python train.py --dataset="short pieces for a synthesised band: melody, chords, bass and drums" --hop_length=160 --isotropic=true --kernel_size=3 --grad_clip=3.0 --batch_size=256 --warmup_steps=280
Rows from block 5, named by matrix and row number. Rows with one number belong to one neuron. Each number is 128 + 32 x the weight over its row's rms, rounded and kept within 0 to 255. All counts start at 0. Numbers have three digits each. After the name is the row's rms in percent of the matrix's.
# fc1: MLP up (model.blocks.5.mlp.fc1.weight, 1536x256), inputs 0-255
# fc2: MLP down (model.blocks.5.mlp.fc2.weight, 256x1536, transposed), outputs 0-255
fc1.457 096:117127153120163133151100150122105118148112134194130112118153093169204153096125139156063106111162143149115147123135102098131149128122167171137114132107147123122113135110112089150174152107161119190171089080110115135111103084123131126121175116145113106111096136098136126203127156125105148140106131120114229144120124094121123120120075124072124195125106075171167162161138208142091072166151143094086127158095112159152160135220144087137153059130088150120133076146125115109173121092195133087147100147121109150121070139069143082135119102121120144136152113077072114097052097143151140138114174059164071153184146122173122132129163127127140149160115143113172152180162151128161041177175146147155133133158145183157129155133043161154079159146121153168060078077134110110065137170144110
fc1.458 085:111091081107119077168051126154105106125156045088153157092183132110092137121132141142173047117184115150130133161107082129201114094163158138133129100106116134161087157093188201122112108165112177109113164123184149125101057060129084126179131180118115125137156101090153105101167133125128154122111103152099120105140116104113096112110106123139122107172112113112146157074100112133122154160129123115169152148076159107145121094137107089133121113171151090160102032106107091195112127119133145126129112111137184146073111086114136060108189111082096127081121087116105169107140125090143129113129130173079143068132155139159189124123112137143129111115112174130108104107153152108055135087099101112082131106102145166099222155105172159141145142166084125145130018148156076080100106139109164
fc1.459 090:110129144135148167102118066105086175112162120077120128157134161148113117155058135096126156111111150075120116165157117131083168115161096099089105117087118165090151138127146034122111098107135092143172103128141148216145133122116153129098153179100119098088124126103116132147251150149076122142133133158096127092129153148119163143125056092149168109105122088148134071088131117112140152135146113151180145125102180095123129139180078124146158089099125141120138175099100152141173122127182125171100171178161037070114097110172129138139145152083100128098136175186051187126141146129181153097112145076077129115128168074143092128125104138158157125151130103125148147082140205140085125156079084133167164086061124119145107103123133100112114169094131146143216148105154054089138132140132160
fc1.460 106:104137098145151152131082143166122136185115041194131130069152163136110104181120190138112106138176128113163143130153134141132123086133100106100154106181129120091096204137151140187158152125113082158151122156189156176136144155128156120163187132107114156171103159103128119117157156111147116175096164128167180125150145091163095079152111107078188148099145156157120169091164165135141131081122116201181132144112172149129136097134161090098119103091124092127109081088131188180145076106123107137129103057168135126113093139152133109163161180112103113141142145110129139061071131133129108130168138117191107123151127094100128104167156197099182159138154149073066191063165148098065125181153161078087111194146171151097184120115163123159086105111140144140100156127135097177101154139142187
fc1.461 085:132124164147130087104170155140183081138137100103125114146115150185126151141130122128129108142123169134117112154065125166154107084167090097167094110148100119089142155112125047086184122154152178182113092125159064129165132068127100107134133153093186158097114169088138142131153138118114122144132109125116119081113096109144138172139145126090078197108106137106134000157136145110134160147174119107097137128127137135124120122096110111106142124004153083115125102140118106106128054111129158127126177112099086155145151149136108107128132152152193129101106160150073169113085135121157139085139102133145022126062119127117154091139155166139230067189129173134088150176155124129137125117213099094127115141076126144121152120080087160101104144141118121100110133115059108093156096147138123
fc1.462 138:139094133138108072162116105171161126134069103177117173140238091143142113127101077160128103128161123130141136126129144176094144128135116092164192166161122136131126125127206122121096140102115148128119157161141138202172156137168139108117120150061152106145141131139126114223109149110123148133143124177118094109129155130149131118119094175144181088036147127194142156099151127168113087136127085103181137155134098135135168142145123108114118107128160118179123119126120096137148092123089116130127102218099188195115136119187118093143177168117146147183121172111050124091032131122138114135168121112158175135114202134089151127124110152121197068211111078151113169148136155119095130128111109142159133032193094147123134099115165121167155132107154083112140160145130107148169163091140108
fc1.463 088:122072193131106168162106138102097153121135086156128117117151076171161155133148092165138104120121112120128049155113055153123153123156146118138171114121072093138114106126143082072109108117104162078110150106144162121121165143138160127158164167138145110095045105135165117112175081086142119112108083101142109111139124127051133139139182189116174122120136134196137248147129164100119101095205090118116107138101098124139161077111136111115107148093108220170131052141165120169151142147168118128161139157130107197143150141178128128129136109133140114133107114130089125132131092069123139116130117083177046110144131137120102090131116097117156144151118208089125108088142115100083110185089079113088113076106169157130102088103112111226144118132185152161159187109141083106114143153139172
fc1.464 101:116138179127138148137071210136119172160098112080104110144140161113145129146095139147114100129100117179136117150150080160121136104188175118143155188113142134098138107110213099084115089092137133132107104170157141149230171150159223073133085155131108210122131132166115098115132110208146163255118135149122134121115146119084145142113139107119159124103133082083127169116116117086156113167057090122067105127182120126125166133125130113135118101104138152158150116066143132129152090122122074121136098142106158152104121101138127119133130134125113130106125122141087145160129116069128114114158144175183105132128077011158149169113055137131134113124099159179114103146121085132111125155117196117161104090188086089145108142195139139134081127116119135137137131163183112146154110146131165
fc1.465 086:088050138122155141119156119152115124104150094173157165121080108138130097094158135164139169082119098107126159134185168036107147104124037112060168145110073065147115124087122124091172103136188096135089142157150136166144148170078105156128163125043165133110155162137112142148157153161110139154149135138158189124143152082090070121105179119068148144119035121109174106113163112151093127071137168144142092135135144099127155070141127085095153095152119182123137117112176129094080114145110084079149115133133119100195115134102096160150132144145099094150058086082110170091102137111147108130138142101095170100114156113081160130099088164091125164149111101107101141146159197125169190184103109148168145147155097127131169091090187133171179140088123102104098089109119125128087159147096090
fc1.466 109:091157098161068111158099157090125124084061069203137162170104110157124161134115162137136128106144106141101111141086142087114171138140100107089157137097107091164200191115105111130172142118099067181146156157074106076158130119075151155144129131094091072075096136082089151133120157085157145081028169158109107108130126134096157147148107092117116084099143171157184128107195095128052133149109128100142105145047158139192184128132181094109137147155156090102115168141146112096142164081125082121115086140105133108112117115129085071139105125093081129099149133087124174153086163091179148084142111104100125124179098185055154139144108145110164137145149143131110125098154102094158128168122106124147198140195054128130160113111186161118164135122133168123097112090122152158156127110134107
fc1.467 119:160082108127111156093084100147089132161181156126167174120173147158130147170114146148116075180136115097079163166181079100152102087125076112101179130102132101153067120150177104083114140117153130148045115176145156174141114146133137116163159206104148158156130160106161176178124146114103147132099103154136152070138146139126141094110188126085180140106106140164166120138127081228138094198069142143149122146106079121125136186123180132081116087093110133155104124146103109116151118092141063089108149147119121142103144091132109144169140161130102109078122126178080090086094134158157151164159118132119056132092108087071152143161126134103124188189159168120098145193167172104093142141144162108149168169130113165120171118127159156062160099115132139171127137149127163196058169118113177
fc1.468 117:166116122114108091142117119165127160102155159162133087181162175151134152154103166102116125096100200166114172187131115071123135119090120145156068145143109120095133186117123131214158159075070063113158101153088167130151125074156143096151119162161121137182141141106035133223187124142158144129168127163139096130099151152159121118118141101119155125143131122199109109113151203113090127090198094073135124133128181124130128065125141101140103106150111097104137156167029131142125120115143108111139119123167124147194111149126104106139150162137101125149131155112115120100021083135145098120140153154147148105188128093139148157120086095109173123153134081102139173102127078102027115156139137113133113109143128158093170129110128134139194101067148137121117184112180132204122135168116112
fc1.469 104:114097120153118115089148098134126135162133054121121142099140121102136116091104077172078091208181137108149153094125132086133110162117120139071132119096090149100204129139114109157058157128100108133116176155127135131122136095140127093104092132114175106160194153141101127135113153104140221086107146154120093126143078175144132139182144118094146165165095128195094128155216148163103127152121125198122184147136116149165165104120141142142196160121141176169123130104165136105100066121083123133123121165149122164176130132118108150185188112150101135132177145156144162156082066124130162058145166146096108145171130127139118117132158156102082130123126144165158121097136161104169179127163097175080186137096118151123106099235141129072186172086187141138078177112129130194116143109146189
fc1.470 084:116101176169150085134122127123136116064145101153074118108099133100152160181143171138136096163190132128159167142125050070113157178118161145115149141165106113069156105114133150051092163190116141106131115151132189140134145144130147142185090158152104094112139081081151148095166109115138146101200128132128131132112124109113153114092241123135107145116089140131109086161110110124068093143120132179119136133122103190128102117053132111109126150132168106186137092112147137220140110150073101102134235111084062118168127142146125149139144084116165116142133132146100136124095129096102144143095066078107113077135164105145104143126118155077121212118137162079091112142117106090189088156116137098132165185147103130110130172117185120145183166120147143107106075100082122121091164124073176
fc1.471 102:097172191133107049107152101175147134118104120143109133129109130166095121126092087106137120145114101141172125115123161112123149123129161150108075102169114136145095146094101183129127112154143089124141118156132109091123099194126157131090148110171157114197139119103058118154132118156200135101103148150134118118118078123145107124143106115105117134120135164072102148146224087080147156139126139169138158140126105061176119107190095121084131158109187157150139110090153123092130174113121112144131109175123135084169123102208079104133125093151152156103182120158090152226090163077107082102122112152087157115166207141130126160131125123153120111103161131161171143099173170098100135112187136157154158119020091187136107130156143116043093151150193085179081138139164131127101108153043105
fc1.472 103:160139104134108116156124124158103133140117082210151153137164077143117150128082097122102098135115165076100129153136223169143144162135157183131163098064022121100079172108125059135139190112102138130172188147100131129125124132096124079141095151088138137121078095120151131133147170164146126122094131141114091112189142130150137161123088145094154118121135121134100205133127101138163121141129110130190102138107155082128109148149209133066155088159117095145110132147105114159147110099141172127134106129122145187127149106105139136162135117142182123090144115120148084095111093132128134126106069063194114112137175148225142131126164162167187195133107109087140109128151144097165180097082149134083139122139134135000130084163129112150106152178147105157099069170077078139110108108109146
fc1.473 091:146092144125117152146104106085138128000125107148096124108107119156153118203109115111174022097117087128138114086141059109091093099147077091126179057075121103115143189126110167137136176141102120145144131117131113091136173103095174128151189138112144127102030128163134132081161128143170181095173094125170123130114124115116108128144127088119197105118132098180148085154114051131193139149114057111168078142104175111127157086062108141086117126138113132111117112092149118174138172088168126120130160046136105118122090114112160132149109186186108103155112130092150116174068164115148162134145168138079091138107128120151175152141130093114126144135168134102124130124135153099189080149108096115143191084152146140144176155140088142141127146114125152137124093125136135140070141121124137
fc1.474 115:126183117124138130104116093108113127150080087137135179110170112165076132115103126147116153126146137195193137118143186090116132122133081131070081100116104098080137198081105130107142160103169151144130104191129130140115155136118134127180129108135159132109172169071050088177153164139165138138085142112092114175143110087194132124110120106158068169104145085126127076101211143079088186066161112182111144140120137159203186100107125048124128154114138121111129133098137126130195113130094114078157104139129071138134129128144107103131178136099097160104198093174097155144101091124079149098100164161123104176123161105098127106106112177091126149164125119122136141139146077021142085099141104139141171135108093110091094102070127117153138212119182097177125155099142174150103101123117117
fc1.475 075:175187122151099178152088135189179143106106092127095077103130110117151083119131138146076115128133147214167086164117132187162160126103161170117128125170146117108118142107193157172118122163147085196152179127139127153130115156151118111170126151146141096090234183110121092143122133153108094167086125146118130129143163120141106140132152077102134145115157207118120086137116140127158139128124120088120071108079113124142106083122086093167184112038092131180136132203105194130116154082159097155137095121150149124154102110167136134123154118142115104133187159080158146106113107157093161086139093104176090094129166160146140152140109169141147157144098137113172131104103147081112113120131107066104127135113077158074191111106118112173196164171090092104167155142088135174121155140200220
fc1.476 105:136159136117097192143123100112098106129115188138180183148167148118142132134111108178134128086159169106109162162130080131112109118156134128099115184159140129073095172101137126149129132123143131117121167160154164148141174053096116115111159145124149131124072197120116131123143148138096112052165135144128127138139121138150182144097195077144166109177121120151118096097119092153059155067139145122082166154130146028117185162069176090122113100217136133115125079145081085095146133134087118131109095113159171125150096123080134141142123192104101163103148090136086144147102125144091156143120127148107196147171131171088094128096082162108116167152058145125110216161147136091122152097130114113087101073156052112039115134175153151136157158189187105094089118143099131099168132121176116
fc1.477 104:087129104136093122127103127156127138116107104108141123064119116134123117146123138177131151109075120142154177132132092114104126152079170170116060121148118120088163148075126140178148066005155202143173110153097130093164136135089123104140169133126117107149117143122048095090195120135123140077184112093153105128139070121115124107142090103174094116137115112154085127116228126115122146118109102199126127167085170119242141109118114106112101142179130157135121194056144118143128101136091116127148158078153098148121136140130086155120156102123125109134172116090102078163114112162061110081126149118121140084144111112110120115115132078095141127118119110124129121126163174051077124131232102147115132149109160145151115115174199118093136193159225135127157118117139154163119099156096151
fc1.478 102:141099020136073100072094131152138148128078122076154123076133079140130137128098144131130098138129122065198135132102140166138144141107154166117153098159116126123203116125132091109136143120085115140145153143164073166137125129106124081120115158130149178104128105109133084147133161126106134199093169164108169110150084106083125122105076079112096140130092138101130113112154142173146145114135109146051125139124137140231149135168159127149092097119136109107121137180155154168226084109115139166119132113092169093154125132157109138124145128130149114145174086129152149083138118168156129109132133089200151153125131088142159146104100199121137115177048090160152128217134155114103127149112088130190132130106062000196119117177141157126098139054118117118133090164081122136122125147127145
fc1.479 078:138128000160086128106105141140049166135135127111127094134073098146107099142116168113146105056146092124163099126140099155124138096090176171083161098123093110123107129119130096153154104156103164117127111142094132123163135146140131133130121111211158187132148095160107135076175118099175142193083139139090072140099145099080114083137156121153158173133112062165131159102139144111099175127101130082145073175116146050136123121098165124124122105108116146145158109169155090131086231160156114132120161109143091150077141114171144113126132115097129097135110168144134107186154108126123102138116173145098155119136132158142131131124114167147158124134089170138123099175165104113143124081139141138202115117196150131094126104178128121151134116043157146102138139096153137081123179131105141
fc1.480 115:120111051176106141134153095141151181055169111156104148098125153202100168146089172111074107082141104162136127119102161073084107061120178119150146147074135141125155147093085105182138122141133147232158115150138173108200161125130114157112154097043140089103174156081102148084189143075086149129107173149079102094100155077107154133141068078116120127108150139131152115074164121090124147123080146137197098165099107070129105157116125100113145123168089134134146172180160126163112159141142152104121129108093082115144164182148153101130155102146137070094144145147103084175140129076140131097127112091094180161135131159113147109150119141131121180202120145101117131147133087103148081155130097158142127073185077153130116142159103145127139161121178151134069081102118139106165062099132126
fc1.481 088:141098081108054085149151117136125133119170119114106162141114152135156117091096112121148117126127146137072190160077077090118103109121126104125074127148139152140220189156157075089148140147120086079105139146114165108129143105191147134142147110083123201204056124162046167191116134152147125077158128147150091106133075114097180119123112097139112144079066159129132152160220149149146111115193129127154120123131150197180143129112105156067120123148158121086137140076134166146182125120109097078094139075119113074144130122156091083135100123108123075169184131127107184104109167124169113156149127134179105052164108103137127142122166121182122112102159188118202204117134159130146064132137116102141151138118139175122146145158129155055162145088128124103135151131131133100083140154133129
fc1.482 093:206075174157153154115116122156129110148116154121102155090159153180188097161120110143155119136149140163147124085147112041081104151168144144122143132067086109095127162118193137086115164077126130116103100127175106101117134100092136168164071110105159128145156108200125133143176141124088146088138124129131119127143119165144073107109130122145084139117151215133184128162137144080113126088159096157144177146100147213129134086129149109081144140123042111171122163127100122055108166085225164149124168117139082165184109120168150101114136143159144113127127132099110107122136126108124149130141123101130132177123116141226120116145076154119132081113143107139094146185139139102122142109140156187049162086066152156161165141115075075172064108170122149167179100113074113148143164128097170
fc1.483 116:101081131170121134167149136109092129145148105140159095164129120180145135083142065091115096133167205146164148138116128105191136154165095149088100129161125080120159102084144142180101122179120104183169109104138130103150126168069138121154136113111097119099109180149147098218109151121157150154106095129122107129124123096083108149099189144117086155138105201094175142161137108160129167134100119120121140122086169185126196122151075110122141140152091148094117204129014144131134091105156135073157103100125099098195135067102134142147144128124116084118168082129121135162191089118117156101129141125103149113127122176112060170100155149090131120116122125129134137134146124114157098103144155137137095148105133147090129114150099027159184152110160125063055193130159118091083106074206191
fc2.457 086:167172162085135088096130127118152117131128129129119089100127089131230122100179104142121180157180160150131134122134112081064159148101071164123134122191128149163166181143098151185126150188190195087073148050151152110165112089143115202115141126092117095126166140127119126120130100143164128196138127112093177145110127182128137132127037113111134121091138117150125092098119095120133074127052125075131134096148130087106107135158116159170125119138072142078115165153032127119149095140193111100129095151099071150133094200156163114142145116132150117172130173139183151109124092102112120122153047127137078130118113097139142182123134069114148102140118126133114133105122129143125092150141131156171143135193194106127134105169177185115171132151149170106150064112109068092171122152129122
fc2.458 089:165193058144107119085105146078152124158124079105102146173121171129070129025145102117082089108096128168134128158097116077118148099134115087165086101189224129144107118157180084125133130099111096093144147145182128122121130164138116087134143159122110151141123116166102136103151161103101139112155111099113080045120114154107081120118125114110144167141151105149111173174137134099133146137125162132122165151110154135136085159098085211112143142066071169148141166130128130138092187096164138132137121136112072126090217124164151025167110165117112122191125088155157083140136157092184095074099132099096082119177127105131126181123076125127129147111099118131129214145116086143057103084125103115137128145152146144051149128126143154142112153140155129121124058131138134160190144129089099
fc2.459 081:089135149154213123135107116158231168107140130093145099171183177140134113185099101132092179196082111056117114127179116159061133089124131163081139136134124154097149147140145201122087159157155155108135115211129102093156130112142108098091136128124135151099080174073142120128156122092198127101104084140104088200154133067135104134123101078136143101193162129128142201191155111149134134174148134130130131138158147163133110077134073175132124132157079136139130130161136150135128135128201119116119109130117045116127100110084133170116150106137108122156132093102135109154126139101146101080106192159122107147092050121095113105119190121136123086121156131147135140134122167130120098114128109161112136123189136091092070127108155146141170143088076191078126149116144191140055121156133058
fc2.460 087:127080160130102157119163121101121138086102085123157082087181164134126069158124109100164139130138107159139115129153140156172132096113139108097094094132188123101099103113142161146171128149133137068125138113125121140063111147160153193114087121130136136104043121147136114093114168149113123152147160140046171095126142190101121123125137144126143113125126094134137182145126133146127122104199180142111138128192180199135073169123208130115129129060161165145121117151089120132097222089130160120118185111075112171077128133129247146123106113129145149183156192141115180122115192157126076105114150097156107130086110106085149170129118122110121149163129140118093067124134131117206150217117129122138081143156130155091112099138093151139140160109124076138155147118061176130123070204150107
fc2.461 074:115170167132157145137104128128054085168156089097070095078103123067132139081146085097113087111112101181134128089159100183097130130135087113127144142119135116100144140142140181114119113133142139135139159134115094099150137100109121172117115141093187061121168106156112138138129123130151164133151127151148153241119110112143123113136155150112100092096177116150158185129124143104126206148144098142128103122064149090160146067135089126166133110255125143090138100148112149120145071135105088110123148125175125121172070154129126079132111119145155132098182134062162114130116092114087179109135176103148055124094125086153104125136101133147155137110146123120097055155123137108182133120134125109147127158121130103052145098082096132119161110106101121207170086144174124079053102121149080
fc2.462 129:127129120144139115134108097126057207024140102121145224171142144148232169119137128117108122094117143133178124156068185102110106124183085097079074145110091130112067091100084138005130135129191102135132116126081129109133109092132118099056145128130165110133128082172099135124077100147041119127102164155110121150134157140171124131135142133131099127145097095140125138148137159161135106127136085131134128123126158130096140095102191103155138123084121154109130107130046122153109146135047098174134157138127124091079104108143129176150152109127104131121134144096144192096166137136155153145215172175131143102100119120139035191121130132160130157124132121111093102174086095129103118155120140166143111086136120118112160158154138105118141147117127043197143112137096147131108135151081112
fc2.463 091:219118184039049094133075112122182133185118130152124077109087057133144175079122123122113137115070106134141114140099130147098135128170099102171112219129112132071142164127087175080105153107085136139107102115161129139129145110136122109155083147162104136064126102189140143128188072131158158095133125081117146145137104172105115134152167118106133097173098097099074087193148139113126079080068092127126147102158109138097126194182106116182141142178114132086149164097146119116141122059203111129145161112117165159101152207114144138162154097077139124148091149043175104154153147126132111147137124135151070140129150112172142128106109058084124109163127116125100113128137123153163080124121120117113156085111103128152114132125123193115117155106103107100156127120216121086122158162086109
fc2.464 119:131132198109168129174145034097082162076128135100104191109145114095144109124110103090122093123174132143084126136143111119147206119189152151132136157135111123144152108123127176121136146140148113078179169160094108133255109143121160194095172100154146255106125100149123126129089103161125078161180082151129134134121136153180125121114130129127116135095130172166095050130138109124132152134212079163138095164169139098151135040138136050127143135211168151127129148098123133140138142125163162110129136111124121161103114128134121140083092108110124136119104128123132156118150115142119127128098127081181132124078167111173100154139170163146118167127132174113147138126107107140094102132139108116114115076054151141113099133139117112155150119116129146177127126112089128112138110125133162
fc2.465 076:133056129182111121145144093101096168166134150178105127111114128113185095179146166123212113146127155113124130119133134054151195151123170108126110116137121151119149114152111179118082122158152103152155095073101111144129132140218136130105151126113178092110135136074115095126142065121138151094128086098000189173138132139116123142141150149114118136094146102146115167116091113148118111126130177098142083124187178102139076137164171151154138111135158133074150143169138147098066117139133142125141147172024140138117149102164155150126169122126088135194144134172122152120141100108115101113123092149130203133056091159109133108111132070114073155139108156114092160152147190100100161255155154127088091117090114185086113125156099147152141113111119144162138074145156157123117110117141121
fc2.466 090:138064110124140122150122138104080098140148189172075119086190126140103074155172148067177130135113107118133175132099145145133136119164117080120073155077084161084150140106144156153117182162139061173154063125105149144132128160163123115109099139104109085066116077042101131107151125049102163100139124144055133159128135156118135127125130127128122116144095184204082180094131120160122119098118134107124142173180011141116094133109199138163119100158144176088126104103113113117101165138109150202119146137072105141076149159170121137135159143128159117176131105142076120164141153145093101158137171140073132127170151174108096172133121099112129165109122133125130131184123152097124114205128148102052151101128144096162115149139112137153155130168122101144161091122145140156055088040105129
fc2.467 124:131127118080138074091131147156141155133136041110108095076108142137139215169086079146178118107110145089150128124191164133146169119070173096082068158103133133201136144130074131133174129139161113114183149129048139148122129159140135100133146094156135137091106117139142136150158105118175087124127142138134166181137113143178098135137070144124148132103113153182166105059114154059127142147078098121127157114128146174172122216129134106096143130131174117133134140099142062143091163078098128119122141142142150047094123132127151109153169101134129124133133066172159189080104127142127152174162129082103121123163103216044157119124071096084137144119098132125089096150163156162153188145152183121095059143094117149076113101085132050101077142129112172106131131115136158135144119125093099
fc2.468 110:114115123072148203166118175119145144130104134105137086086224229131122100166129109161133144145160140117123092116122111067151099135130089111109169167113141107102149157136139080243154113091112168129122196172099151094118124165136128168103197159118092136158150136115163121046184161152137117186147047121097123148117109094108146118121132117134146098092124141113109192146145153120126106083183152129125106067140119178102115118117081108128116126127112176126122131121246126144113109136147133117123187145122158167145112114113109131110067139128141102151126184070141113096146192150119159128112082123135155162108123102133157196138146117134192142130150052105129166042144118131108126138113149155085109143095144137079097108152136144092109107111130155128180132115112113170198081197160123
fc2.469 108:100108141133044127118209103166108133102118127127141102123183172118188123197120138133159099166147134091137158079121066133119171176171130124124167123144151142176143119120112104198129077139131147099142174097088132137201114134169038110145146136101070155079098102124117121106124147140139143099109154077051109185101115092119108099107124145149105133137130108154120164150138164116156109177107077114127078144116099053117105060131133125117116193151136116131105114153139138099094145099114162128099183149065118118149096122168137068091101117150115205146142139127191127146170093154122077093152170113153152132136134089092162145153114116165119120147153056145124108162171112168124144202091136144106152101210125138100156112174150095151154118175242134121082112100173123185129125160095115
fc2.470 080:085153142086122128104108146130117058159145161125072081144099126181143086111126116128127051067083106147126128136166199115108111192143141131183101199127121124088152061109120095068167140124130094082123137197140146153213150130152154115166108172146159110092075054141123119127164127135000134198135168145130150125128110145106117146146194125117093115149176126165123039145182118101115108179144196099135142102133147093156111100226128128107145113153135092101149105102122130096134131096078148134136065128127118142179117139172120147190134155108127125154110091101139148154096105072130132122099167146144130107149133158120114118100117085128157202125096121132103103168133108168132086144128109104113133148087109102149146115115123128101090137125120107105132047131180089102143179129096156
fc2.471 102:148143173110088139154119110071143135144099171151195138167139105107137152115137149145063081117118140213148134119100145121109170088099147089159083135165116114118123126140107101090107121149090114127125162144144075086140116212131140107128185164177159092178142093181151155154098160097126131086108106118119142182106136105115108104114102111158098106137120075137120101154107149096152112140132115133080123126157163230095135140090071092160110178106123099096124131204152117132109178128173152104098191105125107137149114087114097087150093165151107123133092086149148110101148132125158145206136148105114182076124079201051148123150144099102097133115171107158135106098157159179110138128111133106106169143200074176121105167147110119073146151158068138091113151079133085118178123242067095
fc2.472 106:144134077156124180055144133116139135124141141077112098086142092069090136062086110201158140137112135102129112119120223098106113154161131172081160158129137119162083142144108165056125145140129146141115091125135139185077109134144145132136177145095114152153032147113094127136183183156136162185119150117137078052147143154106135132128122110130102166137122092099104040122167109089138084109093149153125094148146127117125090113093169170193138155086104125121132111086146128127157095112206130125130148080110154106165126173144100134025168070109146112159122140095077136142123129083170145099127211117135126138096127097128126147125097169129072085120135163106110101155143166119116156132088093133073175140124102117123134206126144110130206111123100171133108107081177126161050177120123122
fc2.473 113:124077139117125149101126149149090113129146083100063101166139166086148179119127133110071047124131076108105127116021066087112131125138183029165140188184145132164128114100101116088189114102131065117139147119093141116163166103143134138147106090119112098166117162099149147099145170098106114085146155106109112129143121150122111136130124125122155123132119143054118187152148203149130130136137129133137109144124131180101142125175166105202131140154175124148116108144083126117125122071145131160131106149140103101116113142170177099119076139128088138101136151150135142100120122121110155155063090088112097144177147108062044125120081060105098155122139069143155139139137109097143140148129142181031127119161101107065159079131217180122074089129137123103093059124093144105157120104180157
fc2.474 119:125144124128115109140146126120149123095086096142179151213085130147067138092113096156145139170168092125143133117133208148116094105061143100121134183129086126112142159076106117123193115102108084150159127115208066140065129168099119121120146102112172140127113133098129143083075138125056187114114155126147085074082131131106085095093086117172143108114125147160131109135073088161153077143113135148105112068135167111177164154129101131134086157086150142118068188076138122123175132122084173156111151121142097129130063137141036129142123130179118112159115078095149126137172111144146157168147127144059165105137128098090150144172149189091103106111175160161115119159171106191104138140140137136112207089110094077179061188127135147130164146146104152101109112079107104163133146156050112
fc2.475 081:128158092139161128153139166123076107134157182154122062115100154121187131132099078151163122100122139176096095118115097117122062120149086088122129156169065115120119065148145172141157119115099182096129121119101103144156149119156110147155127134109107099106123160122120147123165165086068103185165125145096182164115108107107128140149158185104097126154110065104125065142115133174106096113109124121104069093170106126121117168083114159086147101212109098109136145123103134108168180156246141102151127146131098139178138125082167143169115125115105113105132119105158136128142136112159129160108104063130067087233075184082112128110108172118074155117086141117138237059128152150114071142095096121146125106158120109110154218112108146109059118149138092185128118151134116150118102168150113
fc2.476 075:076196142135134166100140164163153125105135091139103139147094148191088095195171135138081090202130098117155143131121154111175156136176139143146168096091160138103150098109149099187153137079135129123128088204164141134144146156150116222104100124105111129146050190170146114158096086153133120088107112114110142118159089160088132131136106114127131131115180141131144152109128161145106163130100122139126146125154104178118152118143137098095136136053122147213133182149108153153097173092086130140149117179097133102149087109125123131115161097106137109190127089055147106113108084112129114156182149111124159110079149076120161108119178167145127157119135124149125000133109134155124160144131126142047142020210139126082096078118130085131070113100130060109152101138122102130110143160109127
fc2.477 094:162141131151120161031113172158130145088122053131127159160165174136093147136134107077100144152156142158112111151144133183164126097078114169133203136078108127074172147125139164132190147064126082112150085185207080131082141134138154155144101170113164115166105159116130143127105136124118163136103124117111097101147058175090100150138108103121163090135119188133158149185075102108124130187113115175099128191127148114203181123091107115166145155110102110122141141101108143119137109154124104166130123167106132064136103125095085162177089077099211079104143080116122115156109113109139165187124140092103112093109157155120102178098095151175170137121116141090139089091112112139156142176192163125130176156079127078124121129070094103091151136142025134136102150143095108148177130087103125
fc2.478 082:144086112114141135127156117114122122187134086140125084184076097139114129181103172176150095134170155157098071120154105152158184150103101121104121098174106092114172135116100123171174128169146106115163105083118093172099096140138085135104133082093130169165162085172154116134137080201103080126109123108058106150153145174136145135126151167134122121110168139145121154185107108117123118124102069145155159168126070079237113121080161145115147176159157155127139255068120124087135079162122145128128115109098101093137092137153134112153210112114075120143161165164112147076113046138123129165140163161209165172164156158138118082136156128123125127173106107156131151108101106132102157163102148119130096110165095151191144080156146078143127136120196134124101122137094146173080148148154139
fc2.479 091:101105006118048154134152108062247142146109102065067087133137107143119197148147129144127116197148183125137099124137069120160133091091083131112142149096143129111128157131119154119032180116144112123110124164183116156134156169101140210113142127127167208111121090131120107139158162131157106131108172114132130092114125159112118122114163117124114118154116140060108151189138120096158051138135163135141118179129128182123052135149089155147127118113155125150126072029157142156158235152144131082124098118142134141094142147113160120183135107137123140159123107206131117096091095105140120111122103092128133135078087129170138172130084152096137138117125121122167160118118156129139153089162161161127120084120120171180124126153111136119126132105067138124137124107143150113070083156133120
fc2.480 101:099093076098133148144068151092137128167085106148128106119149126158131098112200189145123131153126067126137136146118084049147123130119128119145123200123146122140163109111123189144151140121108158144161176146099155162134098127134141060124111128071152119143205062146132136162028120145094088093124156082094147105115111172158108131121177127120108126108112111122134057134120088142121110112080111162141181215138047170087090159114169123169115119115138166079133179000139121129121106152178126141130148105123167161186112122117186110170162100124057137099129165167092101107094098138140127135107074124141123128133091217072114138125085119156099114113138101111142128122136132128165123155124136105090106104171192150128133078142166140129148120153180170089153165124114071144170090087134109
fc2.481 098:105196123121077094120108139111118118158096162140169197117101150137052105112135124130108110121111114184154081083123150093143106125136115078190163161107100124059211147125131105124108111138148114110123149156104138134117122143115140106166096123122112153133108133133154195172104145066023112184157110165139050115091133150091080092082077063187150104146129157154120141162127122172203136133105167090158153108085128101113116085142077130157085119043127101120084123110151160189141121155124111127059138122136142162148121108158110139131103131211097089090085165075119087166178128094175188128130120152112166094111193118132144101177152163099113123125203097148124143185127166161145108104121125112132193159067143105154106107144105132112139137120111154116147136069121109100194113118147136
fc2.482 084:073128119181088139121182126107126124121144145169128087203108125120217108051145119166122112138126077169111137131131092024104122147142125087176131099122151109140115112137160162100146097130145125147132091090112114087168115129129123100146187126098172113128155102093147165118181079085166152129179109085119109137118106127104142130136091163103125141068113109154134121116109143136127068165053113104115173085072154088086149168104054180179136116135150131155121109173157124095112125063172103111138099172098174134127045193091154157133122160141134111104130136065175091122177122152122146103106160121111150152196179139114144147119091173131136142099096133149163137181130118119118155175125102062151168184184102073115180091137088095149179130109165111194094088157142098142088179136120103
fc2.483 106:114172125132151088083134132110191214133134144131127177166114074162080124118183136127114117135115164110115132122178147046121110142166100128089137148077154118101106073148127110023116121137203028082111128130137144144120134129131138158129102114103149100139130199151122141117139131107089130040159196132125128143130139156115115130136162162122170122128146078078163134117129020148144150155143136132121154106116191057136135122148184121124123129101137160135130087141117147099145101127160176157113059165113139149105100146182142144137050142145078124128140170070099126145151119128124159136174133123102072117123116117138148130126211080110177093114136184117127153161122114120169116121128117121073144141146125099051130209127098143180108125171108130158124139128099183117235114118153155